python train.py --loss="softmax" --encoder_drop_path=0.1 --encoder_moe_every=2 --optimizer="soap" --shampoo_beta=0.99 --eps=1e-08 --adamw_weight_decay_other_params=0.01
Rows from block 2 of the audio encoder of a small contrastive audio-text model, named by matrix and row number. Rows with one number belong to one neuron. Each number is 500 + 40 x the weight over its row's rms, rounded and kept within 0 to 999. All counts start at 0. Numbers have three digits each.
After each neuron's rows are labels from the 100 clips, of 14848, where the neuron reaches its largest size: "strongest on" is what is common among them. Only what is clearly more common there than usual is listed. The data: strings of digits, spoken by a formant synthesiser in many voices. In brackets: how many of the 100.
# gate: second MLP gate (encoder.blocks.2.mlp.gate.weight, 336x128), inputs 0-127
# fc1: second MLP up (encoder.blocks.2.mlp.fc1.weight, 336x128), inputs 0-127
# fc2: second MLP down (encoder.blocks.2.mlp.fc2.weight, 128x336, transposed), outputs 0-127

gate.211:509475542478446467436528576529558461467515428442534560488449530593469423463517506553475507458462548438516498532472499518495568529493478507413486517471505501510513456478485512425526459487529519479530454519480479436479531537534436502413515480501494530520525499489529509429559463456507457495443541550451487503538496548554455532541512552509542455469489490551509415599542518520521515458412
fc1.211:445449562472497544439498464459449506446491526535506485514532482527450448491498530593541536498438566472456515572468481482520581513478487442494444590481541509553501518478522530466421494512577569514523436480516478439527517553539459487478566495456518449443514525485499468484526478467533523564484492458541487472543521486485447499455502550415491450456444491474493545517403523556489422500492
fc2.211:534519494531469474495521623466574534514588521502496485518464475529465462428485478505487485459475505467484468484523538443539473525520495487465378501523452442488517483472501454531491436490498543464451453494505464473532540553512481494468501483460467467484441408539521473461513521544461487460580500560520459533427507507584499530515466525465526403456504509527566532469495472398529540575483
strongest on: "five" (99); last digit: five (88); first digit: five (30)

gate.9:471554493508451586555574524524479486495460476499556480522466471403521478612435621479500430459471483467561480553534450451538512417448507464521475518519523437540485433492547524552510525507456562540492532539459450465491547528518452577489534574579455522500486497541529494508507477500479545519527468488482475547487499544494497486490514434498489557482453449506467498480551475474509504515455
fc1.9:535552458529522505527503540475556510484555565483511556579445478485518485542523448521498475475475489562541587461465494463501476559483534476504439594464486495492514460488509512489416496429476514462493523404453592524588497431455456557491493525540415445521488499461502553545494544516530445489513449576509505517440527451543525452488525467547500520458445546546513568519521489508509455501513
fc2.9:476456536524516450535501430540472461504505440496472509499473536475429527538411427508481459497523529482517434459499510488503459564471467515485543438462489594543505517478433448411455526523475468474542517490473501444499533506473503416532544494549617469504457514477500431514597529373478533468502513464509539539502511490429514540435525508462532496505529521497478490544489476529481516423507
strongest on: "one" (100); last digit: one (100); first digit: one (34)

gate.133:437507574520552452570542503516530522440524468546483488552500519427563439542567525479532479450470474479448404440496552539522466445491475549486431519479508474480528511544448515542489450513509440522508515502505513453515485545464447469461492533490479552549467511577473539481523441546498533572547451410460423536530510439508510520526482439449476549564480535466573515488480558475499525513491
fc1.133:454532445564501454506573524509500482545472442449498481514515507437542454572520484528516506467476426477564456507475512508532477492508481478454451593533471538459537561531454412486417513579510549536471463521521399594478481456492506507449489512532538495514513541472524493508496516470516454544518494516498524400411491528521540517529543538400515512526508480494477524563517482567476495568496
fc2.133:531465468604514495496531445503509482533462468512555515550522513553474509519531548477498467467465551532492507495552480509528418558549496502522488559450490554560431552491513457489448544521486472451471567550492493486558533530605446441567489468502538472491520488473471460515514502589525524454416387484520534493496499458512512453518556487506491455523522479510509518463475497621459577517529
strongest on: reverberation (60); muffled (low-pass) (29); first digit: one (25)

gate.134:523473513545501469513577443435539462428452464523509489516447478512475490549588507501538532461509566544565490498527492509514514580475511514476450529541474537456438488456428452554527439513547583541536491465554465445491533546598442514453483550455507496500444561501484501537549502489520500510517503493449505534534501503484517457437471558499414531459416487581547500496477507537533566523514
fc1.134:566473593493504414558458401527480529446477507495464459471563412464472569465541524473493442407540464519539525455493451515500547480509559511531490421578530556502517536516479509534529556511494489471467498496518446526456480479534518518449510487510545537569540482576547505477513425556435541502514507491536455421525523550494495519513496428505510509463540495472477508530470439458546505485451
fc2.134:528445490451544534455551509452463540453485543478573508520471490477522460627529493521502539486582478559540427561533483464540520520495438408506486534511484533514482529567513449558497568514494483506448531436490454497468476458498510397600561521467528525497436506495569493460546508432462477497474493536497482494439488480526560498474524547525453573454484518511511518479486451523439511476501
strongest on: reverberation (72); "seven" (61); number of digits: 5 (42)

gate.194:462499524495549529419473519514546537555460484492482550505555477474458402502483515443549474514453476466569500462437580471531518491450461512503511524515478454459497476525547531496513451458507519492425498484531564496501494465532502587597416517498508513494441483456492578474533556481517449486582503454470490495510431466592507485473581473470536473567460540551448549500482558469458501489470
fc1.194:484523452474513493527444476501530499446506483562439494465503473466533553522480431512647467537501554448538492495551436446506509523450563495444489509518559514454430518497533550491600486517534432481458552422516497507520469508505482538550432541502521557448543464470520495501618509510533528493560478515543471548454469488542444522501470560566485490466488519565507507464485517544464511472505
fc2.194:472427534487487541496472435490485450530472546553497563480456480494504501472522514566468470510548535539551457464540441486571446467468529492472551444471521474537531455511528500606453510477458384571497554495534495488498516519489443548613489545463483440467491543530469536513459506536483481430521548526497553514494514527566517477532506432505508561530479556572494530532435549498548459499463
strongest on: "six" (98); number of digits: 5 (56); first digit: six (34)

gate.221:504573514441495494484468443504562486500424488497539523547553411537555461514510436515531530489532487541530468512528509438473541588523461550501457417447518468526519503516504489451506570504539523502481465491498541503449438521505485513413525547497601433558525507468546450442531477561472515470485554479532512479486533503450541456477455530481411501491453508584455523542565419477486494503505
fc1.221:553405526533452510449499479500472522458479453504443524470515560549477426447430539506554477479499495539537587578456514517501460452478547508488552527548543516434565486477441506526567517484549421494588503499514464495466474506566561448478467457522526500567487491511465547523438480532509544514477458564516511450469512502428533440532502482552451487478480486447432455528526549442529523476499
fc2.221:460476524558477503508467492479516499450447481515512536436526466502521500500422516517491542518529504436483490457440432484526555543540529500530486472474549502472506474420618460430483454527446532535426487468532526496601527526488457450535467513513448530537527487495519501535560489407517510488471454486505535430554488503457457462503512461458495558508557489534563581444405529457428466490510
strongest on: first digit: nine (35); last digit: nine (30); last digit: three (28)

gate.55:469540532470460433551508562519551484455522532424487529489475454489472468505524478504495530466485441440462422460551494473488470542529474418395468506502490476467440470488489494462539426449437605474563492456450499500547500501497457585543483489520445496530479536500528524531562426514477432486436521595535544489556489542495514458463479542506466465433533479526471484472541460482493506499549
fc1.55:422448449557524507542439540473470502525523522584541502575505564533460551479469515484480533512477579481532459549451487496476491425478531538450536543488524573544512506524527543574480525452545498472494455489440496571557506472466539462489523492406505463473504505465516428585514491483441522475571509430468537521443526444497532480493519530541515485471528447477562507406525489480513567521475
fc2.55:504487493483474458518491518520534460522540492504463559478535436524492499525466449515500538596453469412519565439562538460574526499566476518459471531495546532497544521460547517532460557454392547463466442578536487495522489517544558462503449438466472500510456444457568501503517494563532500455538534492465457449442475549619502499552430510519509499486500476487548474514446490542486490537476
strongest on: "seven" (70); number of digits: 5 (41); first digit: seven (30)

gate.170:471463509523549517491511492491486537494515452547539511542514526452449432566575453578529528481490486499520436409534554519487509501465512393494499506499597486540500507582507470512482474522508490506559467578471549434454513494542558452494471441456539466451448467459513461425529449400489467553534484524421477485478504468476475546473505521471525481468541452460555491518543447506452457463478
fc1.170:507499524498470537525493498472461446466544538511556524554515454529413517464524558548550568523488516459480477407517530517483484551495432488497492509461564468445478435584599483458476554499532536528512549532455535394458489547570473512494515456498526481485460489513559498477568518481463496423478554489469400504554480492458458461512511486553518525532534488414503456490485522550475468547464
fc2.170:453483540469521467505531551470460479495517528564505492523500530491532522547444469520531540506512560459480398476548419488597542563544543447555494560523519474573476497573483476517575434553485545545498444468538527418464451537483490510447514502487505533451455490514550478463528581491552505500562495549486475526464501542506473495462506557450485488458468475534549481464530465460498443484391
strongest on: "five" (100); first digit: five (76); last digit: five (68)

gate.162:471503530490481405513584490453612505498487497498453473522516489531540518516605529438461546479547556452464498551557571511567444514440530522525479479581478516465545487462521463526457553488499463547585577504556517466546539470558450495516451477565458530502507478531527518463565490519537504505445514474519511513434552511507462527528467517521481512429462519571526509496507482518484571553514
fc1.162:505545464511432558547408570521515503442518451486540506464429530436461530480526529550463461553513495524482534466460526448488483563522506423501494449443487414532442562467526523442508477401493451543467537496470501479497506519495465512531533492545524528549524489479506511504482510506507561490536491521491512555507462454441412557493554476399480532588477515549504546512494441506566489570511
fc2.162:452514526523514484518470487520509404450569469493505533517530476493510460512516580480467445519543490433508526509430509514527426434460561518511544479467526445517434516453428503497499550453525560552495464506470534538439503491545536498540512436581540523533525533558477499570483455546544442420505467487559509493559469526453520488505538493490581445563531454518446519536504546406468459470511
strongest on: "zero" (62); last digit: two (40)

gate.86:504479540550457490577457404533507515536545488535466493521494518442529522443532530526462496487538490518533496505472523540496487452470498509480424508527514470508484447573448500555454452481511510474445493513456506518507450461433474498561507520436492475538478484476476468537501483534476450509477496541489640458456530509482501426491398492579516564500501479511496542572486543464467587383448
fc1.86:559494503499554466449522512499507451542513538525543433513544517528482500494468559431498476513472529517449551505472473457455488532570426536479481469503570541435568577478455509535476531528476516487421458547587524557514444523472561501509487450591523462557508482506556500419421481504463490534497510541543507487473479503524459453523528482433584444564444498478528434518466546479498495450464
fc2.86:487429482513494487485496526504525482475470508483423500503429450595515480480533432526526582452433482515452503451476507443543461509591455512506498574521518486498512540571458534535487476458585505479506535521545513428522513470528474507509485473492438459532516493485473528595440578523509463463549444499464542626510452478526464520555462557536512520527544551527537531507483444511459458472470
strongest on: reverberation (93); number of digits: 1 (46); last digit: two (39); first digit: two (27)

gate.118:563535527516502478417465473511589524478496483506459525561558479567489477526533526504443440503544481517468469507495606446485560547545492560500548471483479496493520469503522512553508529422548512496487488470553549479461548437568435570516489501488521489514436544502404478478472555420462452518523531543494534457444506557535497549465516462426532436483515528477505493463463597489522466473514
fc1.118:529486515513430514512451449524532494538547513547404538485557487455481427402445557452452458503526515494455514484565520481451516407471489525534518487627533528470484475531507498471481523527505468445532535449484542427472521444553517525532493479501530577503512467511468463458567520492513523546477530499506479535526563499469466534498445540525502411554482473543510428415516529480544466469469
fc2.118:478502437490459501470477489562518513518459521510459531482482532483451480501523509557529552439520444540564393516537466519607466463475419466486539522476505521515507532484476523538472472403507474467409530492497462529539489576496446503594483531451516419551534479526456481493550524511497500467586506541427540573481486475444491498514518459489506560569490552493538450527511528535448503487554
strongest on: "six" (75); last digit: six (64); first digit: six (61); number of digits: 1 (57)

gate.66:381441500524552494497458514443496498532517485595430524448509489531544526488530533501533535487542451449517482510516467543511479570480574556565505466490517493586482491503477516461564438425473496447520533487538506518496505467439470520529458536532470459466501468539591511487552513471462561427514476520492508535479458573578554486463556510506500564463481472489531526541506474422523490430439
fc1.66:452491586490552490445484467443516493549548536511491538537470515494588459466502452489456528462499433507444525559436466560506505460463546517435464506543418494505550472502497415501508474443519476550564494445528444444508487515520506471432502503468460550500519565459511504530495430495436486500536558543481506433438464469496505486506524487525480522477590489468537547518511502564420471553591
fc2.66:492485492410501531514520434427469510506452486454495507564533515511527549484448559566432430466504547491565491553478494470464570569517443547482485522530502438447499493564544464506453518561446509502527547491564616498484500515494507516477471488450467493510502522524527447521514500503468499604520497569483502470523478480507513420554469499504479542434477524425504537420450561534527505462559
strongest on: "seven" (100); last digit: seven (100); first digit: seven (39)

gate.252:458468534574470484558501520510567441536508528525487523436441515491566539468540472496498489513479483403478521406587524476532526473534523563494465555461529522477489538484495484517548513460548447455538525569515453535398470487557501554500451476533506483483531519517509486469495522516540491443479513514453487542493486531468463508533498502571541494573558488439519398496480446474553587434440
fc1.252:478506474531535524565470440501429534533472517539491453467498531483558481535420579469585485543508455518498507512495500493433466466500527515515438488421547527557494590451488507527519523503454556521502464552507479513525478513403521457441508530472506411560500459584444486496522513495488522468469514453563520570465521536483459490473449556559500480518544423434475488433484473516508408511483
fc2.252:496443503456501491526465598489514485496560550525460441515529506572501489419584510529506507540456455436400491517472539503490541443543491518554482441500466564461485493573518512500510384547592478486464391502487484486493518470511451482417488506452511489463509475476501503458566457525501512538521493494525444533480472474552444516519481528473478470521542506435480529446523482438488532464424
strongest on: "one" (54); last digit: seven (36)

gate.262:537517486471593529540480475510508464504500506462506467534441515595529551512522523468450521576465496505444461523511558561516488581486483538514468468519472489504546487539458555574566459555424536551508515445557498565531509493497510542468448456567456542473478495535507521431530442465513440558557446492550490490490485510474546466576544495466542504517480463585532467521492500381501505522477
fc1.262:560511565497541508523432450472470500505529483487516593537504425545501546476505454535488551484473387524502386475516485469537542542538576512464504492447421540445496454527562495500470445517510586474482529513581565519416482441503508499545474558542507456479504469548517547548498502524420488547479487510533517477551498494585465488471488471518487479467515476527478535436522535476518465472472
fc2.262:519488514498461524566492471508430475483508547443564451488487502402519494588468482549554511420493522452493498455457557448504543498502507480505494520548476482531489453526479500534483492518459462412541542437592477459561526459565558476531494451535489486423423486586515485456517484468492445484505479473535487532543477518549504517505462503455491516465501558396515554515527427486418500531453
strongest on: "zero" (100); last digit: zero (73); muffled (low-pass) (62)

gate.231:479508560512487564530555518518502479528465590465521451500522504513509536578480502432471458481498484500438414432521544460492539548555561444471498531549497487489512479533510512431487490445477524538452482427491526533461484532460511547516534534538512541436523501502441515557491486520410410523433539540470556515496437534495477474522510410494576536536505514549474554470479531447545528498597
fc1.231:465514498475485532494508497511490519499558464473467495477501448525497566496466413535527482596511455574489523435514546507560538555534524390558537484428478449491508532475516546505462503464456505526468433427500491447503578498479519460417514508505508529423495500407560497525521447504412424521517469518516479485551531508506474486549460512477505408466479495516419443536459455519472507472479
fc2.231:465575544517453451566542494491482498477521573521500545567536477444542454526539544542525573430492519457545505540460443439481470542476497490481505515578506401482501465503533518519458554515531428526513556433511487496463490452537467537553479506470450526538444533394476559485507458500492519534487493495496576453584505549522454485436455478559541531474482495457544505550466488439525498448505
strongest on: "zero" (89); first digit: zero (70); last digit: zero (41); muffled (low-pass) (35)

gate.94:469469554434488528439464477475514481574470512486556469465553525482577534573493495561497514494475426391540464514562471501531449468463533447490554516516449501481525460608441548417557550531469459517534470544510493543479505550533516470484432502522507541480470526505442556528497503500523526481511404457479529519471552506518486534478510446518525534538492498523517487500389527526492590521491
fc1.94:486529482534557567433498521495457452410493453449479518494503491514363622444515506464453532433499460546428509437510496478535489562495488467509508567553501447458480503444489518530509501523566576480489489512561579477548554501455479479538492501526491561468469483563470507524500494547501406537477504529471514512482472467550516484498559496537461536489499544442521482512503467447527540554467
fc2.94:531506417536480518513506437490468514454550479493510542539430501355518463543440505510452491449459543461533455506481509492502499533511517514587463487529480512488490467497479512498447469500412483498434525494493506502509528542550530515538504407524520536514485485588514519464478533443443513463571478503535433488564558484463517477481489383439522528495498573456497545455491504415462509538550
strongest on: "nine" (57); "one" (55); number of digits: 5 (41)

gate.318:494574476533529492398459573468495500540466490507413431496474456507499526508467461489499542434496496473444459469515476491533519512442466467522525488468528465516426480452486522512516507486477508467479462465464503526492553463584473460462471580478485484480461598458422553526568534461465527517436542500442517436551520552466531499474481517573501507513525540407485484503589513449555437485457
fc1.318:451552549442517519474511485429457461430452448479447529472488470409460498525532523492469506498532491538540528491535486400460502473409518439505522498501557451506517558474514539516458463533456453495525540505476548468465503475539490519448467536453462457532452552451441480567529488467477548507533498457472469516537554535481404489449433470569563552445509574528579434505530495507509498491506
fc2.318:537482486559435554447480546556490554516484541468457525504480464539566474412453581512478458491494499475454507521515517458509497539555495581509452496503514452451475543540541438542471473482511483495504446486513485539473498455504486571500468369454501452587529522532509450522448492524464495501513528521490519419414454531453525494567520439461454480442600481522548480491474462521452485503465
strongest on: "five" (73); reverberation (68); "eight" (58); first digit: five (40)

gate.174:497466527426450475510464504389483524497459457432423481497462518545514445512518514432473516473470540589501468512433522505537502468520502516429478534471576479439442445504463580530461532505575452465520489474433476527496547457463438480573493476530493532511513506459432535492496453508492422515397531479503512489530415451508477499485491523485509509438490489507458456573517445520537455472482
fc1.174:471585511493523551569486504497491489463544525516516473473521518469410479467590488507495498525453487423484528545530532515481440464497529493534471492493462538490481510512564451603482476476477465534505500480513418487531550455454566458528496517531455469461504566489526471485422469493534497589481486477449529540447467428482530516600440524522520528442557507484579559480487514497595532564524
fc2.174:508562543497509543506463526562450423540517518509490532522451528548413444482505522454551511512542519523511485565491472552499428532543478523454472488434480549535544514456489540574522537440515482482510516527526496487473512452449547542518514508510557469556470581491558464522481528594537485378471572486483543544509544480463536482568525501516463522503519437489505403539490517437535560518530
strongest on: "nine" (82); first digit: nine (54); last digit: nine (46); thin (high-pass) (40)

gate.173:467471455475454447507413581467458446501484473481557601495466481519425480543477453524449553465464508537519489496531489481484540502491477458454450531511543492427486451594550476385502460551508479444507535510477499463459565556507502485440549455453531508503497452543522499451580498447459474451508454555437471465494497490480488491517510493529529545496509510492464484520452471556473494509386
fc1.173:515541466460441483583505463560566478563513485439446473492494466443514564440514490452445521434552457482481520514489470481457513487590510481524464560557436460465530529478500424465458500538501522532490444448516553591445474441483509533505452509536510506512507435572547524546467485516500510529514489472453540465535552546512441488570511474497527479536468519470411489575583484512498519453528
fc2.173:440508515477496466531474472539509463472490476485491537522537487451514510495485487449574458580543493525536554562484440518435575522463488528465574519527467470470405505437472541471538649432505483586484452480494480520462484521454493469496471560476547533440521524504470519474488531437507502539416561504510462449530532603472529463471487560542512493560459491561522483537491519497501506501521
strongest on: "five" (100); last digit: five (83)

gate.45:474545575587536504572454532530524527479494518464488461507527501469493499530456543553518492521445522549493478424502487539448528470533492428537416488533534434506518523547496554479458493429423525577553418446511470531542414505560485508426490556503451484448494497441500522469493438548471510480499614498479494509476498478471488486527461499449512498481515469462547476488528485442454477419554
fc1.45:550530543468505563479522445504501551533536591489461553469564470424494495518577542541510461507431524419502472501459524455537556468534526476521550444581475494446480490507477623539516539568401482456477506431560517504439518468488487463482515530476449507488514555476496525558441507428498477532484465465528451518526519498526454468528507486480524493483460556461521483498448548448539550534494
fc2.45:496546496531463527530523478552444562469527553464435487546477500489452494542583531524497591482481599499461483470537434531513553516541520471504497457492475460524543513467516535426512594555512540489472409499595516475515506431527470465516501541564437498552472538524543582444513499541402492470487451482518464493558468500526503448491533521445482489500479460517508553481565512461495503533442
strongest on: "zero" (100); first digit: zero (97)

gate.222:456520402478560420541523466482504521521481516575457508484508467548521536560531537546556454508470567551449549489441557539532508550464465559612555571483495573504558424482546465504469494540478456477455497505492544528476557458483482465473502512543528514549538556400452480480507482503527469551561491482499509474464498512479514526493518490519518504453536521474519440533478464528418471513424
fc1.222:505513528547500481439507529476522542532504494500530554526601506493505553462517486465510470451535539530521528516543471420578487500530582495406484479507416420485514515477515522423473503514526484439499475509529509446467445430507446570524513574532558419441502470552472465555516541462554498403477480562479452516498510522466483496443459485534452547540444517530519485505532561488470474463550
fc2.222:577541507507489450548568558493478470516543524459554490506507544449506440493506509504528491576434497505552472470452511422486423512461488504545541468502500545565484483501445553502430497540507549444511567469508544469430442519588521517508482493473473530491467419412416440490488544544545471580451506477431492570452506520492483558494531517452518525436489469465521520535499500472559476481494
strongest on: "nine" (100); voice: child-like voice (74); number of digits: 5 (45); last digit: nine (38)

gate.17:475500492431462525482527553496491458516526485500495582540508484548432556514405477545420446507447568424516506462493503457500426482490465422476480446520538521512450499479542481498466499476482462509577485499499481470502468466512527499560507483506507550494429436482476489511526543479466465440540499516545481432473524549416504516504476407500553422561472540586478461458501510400466495493447
fc1.17:600525531483492541578472431489500548469492514521440513580520519551503506441564514496558521497526493545467494530455523516493532550544550575509470477513496513436496486503554509517477478520518485531447581563497432578456514483434446424481493514415520520537506565538522473427515483460430572516457466477568508513469509511493573491466448525549526508515546508450464522513464532535477474414526
fc2.17:566512448514547555526465525536580521430539458572472509479562446512468515482441518469465533494545454512449455506465578494438460466467506495463483486463465488514414504546412492472532480473549522493502519491538465469526525474536468499513458524483479531482526535586445505465509539583493460476534452482454483559529482589435471453480441450410521542539508493505462422542494523470515566485457
strongest on: "zero" (71); number of digits: 5 (69); "three" (66); "six" (65)

gate.182:472528493558510559542488594534481462446542410519507466540506477529442490469476446462490446603487563542507522496469501536501493455519482511491550504523548516469588548514542506506483472539483534494475556508488478455562512556531478521481477495494442494484577521434566507449483553486575510530450538561494470451552506505457429532526506496461566519465510532508623408530487539470477507532469
fc1.182:485427508461454533466546521475485484500510444491609527477520466511450426540502517525422499518465547491558536460488493517451590474538466494504505513436590470476509488461543448552488464491599546471481477485567481548503560513500519500461483495490511496465536510526498507549474446492478492540480428564534487519457485582502480493470455456490552461490446504470491483491462557445420415567415
fc2.182:460567520558572574480456513489513557477565500524535426481503513488467529543437537505557474561580402504494510530452511494516530451420530478453520504517575500455573521514516431416556428560518538498502427487510467524591553556509546537532557447510483527547484482465527525450478490452479499510519515569495445482482489423550505479537518513503520465462503499464490478514534542516527546497489
strongest on: "five" (82); last digit: five (68); first digit: three (27)

gate.85:440522477509503443498461504473531471504485413513517504500427472540454481519521526457495529425525466469554510404479453540588521532532457485457506413503520477461502450552434468477527507397442547486533513544521512500474450488502577472553525529548558417528512497509441500478528480515499487426460610485560475544488470524452575550480536474485454507469481476458451523505566510514487474505470
fc1.85:473571505511451489523491472446484529483460548579488496524508472487510549453507449489483557562545496476544475491553507532486483471523529445541419535492540544499521550476542515536475514498420525574514474448484538512439528521488533541442466544478463437507481466458580393566497470480446483440506430513587503510501483439449520464534439497533511509480519435437508487410402531484509463519493
fc2.85:572526526499533465460515474559457481527508519494519510473506460608554500517428491584454464531566572479483488537614520450515446556516480508509484568465506470502484525517521482537485513457467470525456523534467523458453466506521589486529497410470532485506444432482568553510495554544481530506545495559512515472392518512529570472465497529542503518458501534518598502476457524497486486452456
strongest on: "nine" (94); "zero" (62); number of digits: 5 (44); first digit: zero (31)

gate.40:513457484487472556515488470530544525573485439504544535506460505532485501464500449465484493508524530448465538440482498367458478548496494558475474426483499478499542521528528557482491542490483482448470514438494584561450456501454535472508511483579574502545415434514491473536542500580558477420504518493537532505522495517504487541564541432491507481539490532591530448580540473465461551487519
fc1.40:474535523494516556509545467523560475468481537574448567450472539483504524575503584502486480507494549516484472490531544479469510546508513562582485476460518460491445537472488441506468538486560566502486494553600482573445439494474416543527498571434542516496473433464514491514557546423516448523533527527511483498478542451480531506505379497495518551474433513509443530548510488462514532530493
fc2.40:511487542510515515571459574466550480548550458495535485482515495544474524487507471441550527501472509536463536538535532492518463497426509536415515517424536445467506470470547510539471478514460421563424563539515464454513471513442526564509514506495476460504521515475507452528435468665529416531541592552506539536446505486555501514460484468520540457507517553500474526521459522525504518472466
strongest on: "one" (66); voice: child-like voice (51); first digit: one (42)

gate.230:519390517480536449474424545482557542493498452517547578463574495498559475520572515529496481466518614505509463489487454527527490493414523519487550426471530499490482456497568489425495539503510439482506477518475496502561488522496541536549531526560440541490500507550503521567533496509498452506435572496496559530523571528572536457512447504473578483519516501481544495558564508442500554494516
fc1.230:497557469552573512552525515538450448504495475513475475534508501439461440533533517482546484478543450510450510569509583529476485524443467513478511507451500458484567606535500481525524480528404529499532537471518512407516474469498549472502490487502442497478471473481467478574402519522517583550481467507479510457430488542498511482467535514512511543446456506500535536424421495563485499550607
fc2.230:514483487455471472531508593463463493405481515496527584556534490439458498429470479550469458503470514452545482500447497602452487478537483523468443500489444549496423471516455503501502560401466486524445523481531450516560467462486547468489471491561522492490415502478540549508555490399498470414527462548501535504513424469507531543502457507480511478514554528478483551439518502441516483512524
strongest on: first digit: nine (35); first digit: seven (29)

gate.152:499580526554518529580420548511542512483556579487570479484541461487488487567468483440534447560525493523493527527441561444457525517515490467539496525444495443507461506468479542452470458488454448527470458469421509460500562550453536576542550557485539503482481451493527461525585508495525499575481420500461465517528547558504527528481551562487567519461547463528515488489477487497488475463432
fc1.152:520539490506559528516475437485528516462539460498498441527468492482566455529456552504473430498494520510503547566489564454508440487490417439447476550498456503559525429470472565520475541487404431519550566576509449552526575514527533580508445465536430470486452458436524435495515459479421483495507506537445449520475470469455527548519491497487464470530482516455525473477490469438510480540479
fc2.152:419450474460454453487567504487456464507473511426529534463557500447492513559456492479444522495465479505539505463464432514511515535468449499538574444509489598500525491531461489415467507520482524511560502448462462476559541427446501467511532546526468490459489519467520486542466528334499494499511475522514547553560430444490461503528523460507449535488462455519487532457527486578507465477506
strongest on: "zero" (55); number of digits: 5 (48); mains hum (45)

gate.97:472605508571496514484489443542493501459506550589459476557510470492509574435502518493482525487464453501503456473495547458530500517473565549461518534563544551428545446560535484566480474502549516486537465488503506541529546488547494500491496575416469518479535466454527447554566467551499459531583495558504527439544525497494456474502475532516492501531549529581498483432459482557477556535434
fc1.97:526557560505392428476520560480446509430493469480505528500463494479491455418499534461437493546469531451519492488526476456479434487493520455425490527453531525473569547535523571505480452471478464458423462528483505477539525509457463504498490526466441515487564416517476505478527485512493466535554469508533545482538409521487472468500446508522518406524529440521503428405550514465433481462492
fc2.97:483491434534518455519509512526491435507494553521427507502475495472541506482526484469374470488517535496472561500493449575541475462440602462552469502510572490495550476444529475508481464454447537470472459547566514484518453574494537486454429509427488530494483440463525499546517385482508497512460463479487502478516497491536471495570486504519517496493522450473483543377476558442566505527505
strongest on: reverberation (98); "one" (91); number of digits: 5 (59); last digit: one (34)

gate.137:520540483539481514470512516507522548515466493548482485467536505560515483526553501510470473535523563425566494440495450454502533508528493461564427557484446482464474447502401494456532492455554542418476542505433474559442557540510522516494497523486532494534507591473511420459506496518510432457501497517545541519484510448513523609498511606540541507515527537542547482498497441440515458473415
fc1.137:483506532491523508539449522510470486459561472493484441503458541442466483501466547428482528495477378539502458507540526521484524484476442478514434477554493504517510452553475530511414527499507469552522447411484529513495484448475580394567471509537564521456506511415519570521481554491496489522536531489448475449471472448500532434512510442525477523433459479468435540430537521450507504550450
fc2.137:492482491480420463462472480526419507565459534504489528485528525545507570515488528508534515478588561523532554446470416553474481476467589406476454496478537493490477569464520492520483509477525464588444475511524518519542456493515571488516520520470485445511481485415630500493446518514455573469510465443491516433482504494513527430479560518542486517532517470507557453457478473497489456451531
strongest on: reverberation (86); "two" (59)

gate.126:425514461544545476429455528404504549548565440500487489465468466442518492515494442533491476520540486477474451522511560467476490519533511526449456525479485505537499513562515499533462491410572506511531458536438535495511504418522503536464434533481475525487493544435460438483535510533491501488499464483514455447471520528584471491461494544453566469396475499578534485472431535596500479546554
fc1.126:540482509510516463450504502541528469515593575475445509473430527533565521554542481479442543574498524534439476522539521514457491573518488503493502427483449545481468565513443487571456498518543499525442503461493521529493528539489579575571473516458435538540500471463521468502437526477517403460507477514474469470433447461614483499507503501477512512498484548547509504588501533493485564448521
fc2.126:474506482511440570427469550483612490486467469484441512549586520499578442470533457444482438467479561472431507516465478518451470462481474531521468499501463467554445481518443583529508517485510541550503494551560514526528569455491491532478432503547546577462521535492515540491506547406435530507552513440495541470520503507480540546532508516540510503521432542508485494482439519487503537475586
strongest on: "five" (61); reverberation (60); last digit: five (27)

gate.175:461491482430542493510522520542502462514475511520423469510396526536512511511523468519560501515537502505524488476461578602433540528479482475535463541493518601500552493567457431508512440453475493475469522479534450465566454535464528454459524504512514480496502499446513539440571447495530426530586484482449444470535487486482602500523524542471556535510467547540460503557442449475490454531497
fc1.175:520537467414539482559548474566521481459483546485485545476467491559463467565524503509539436498465534496517565475479509492465509556496390527496565484457497552553464421457516515571571477510484488536480549545474490510480488577495570484467538452497459467536487508532497486523442477475475471580500470449491532515512476491452597546541573458510547412528472494467551458481474560529532492515559
fc2.175:497460488501564518504531503486507566435491511505442502537455475473486503521513513454477520444567541503449584513503496600474601508490472533400456603518521488384580511481524466464556500495472492492453483541475532496517490524474475516497532523548469505529541578529571551450460448496493471473570541545559484462492508539553443476481478453513442452538479520485486491452482500563486511555472
strongest on: "nine" (98); voice: child-like voice (54); number of digits: 5 (46)

gate.171:426487462548468449580511569482573519463490471499496472495520500481479521470569506549502564521505535517505509471458515457568465494487463515532582510486473462548532497471442523461466528456565485420547497479481511493518510489550502445487433563551543589547531418489498466506505524496452501519540532509563481494403570493605512513494460506488521490489431495580499448451470443437520472450493
fc1.171:464455502532451562545498545475476557468520485577494522485501454510520555473510559448540465526539498467434420489469437513432472568537525461525589533468537554499437479541509494453542502569459465487509472575550534567458450479480497507543537549518477477563509415523493470449527453455518458531587552440471520504479530523511495491482535517412568545518460530546488509476532491483531434481500
fc2.171:525515499561508448546465504519447489539523568508441603541423529516529507622482499483504516481518426493500480529555502511546376489448450509482511479471405456528486460467473487552503525489478421470522470416461547438482499430487521542482587467529490473514459519520568470526487482502437538556499513517461508470561502532480527526466475502518541463471500558435510525459441489500470479497516
strongest on: "seven" (76); last digit: seven (49)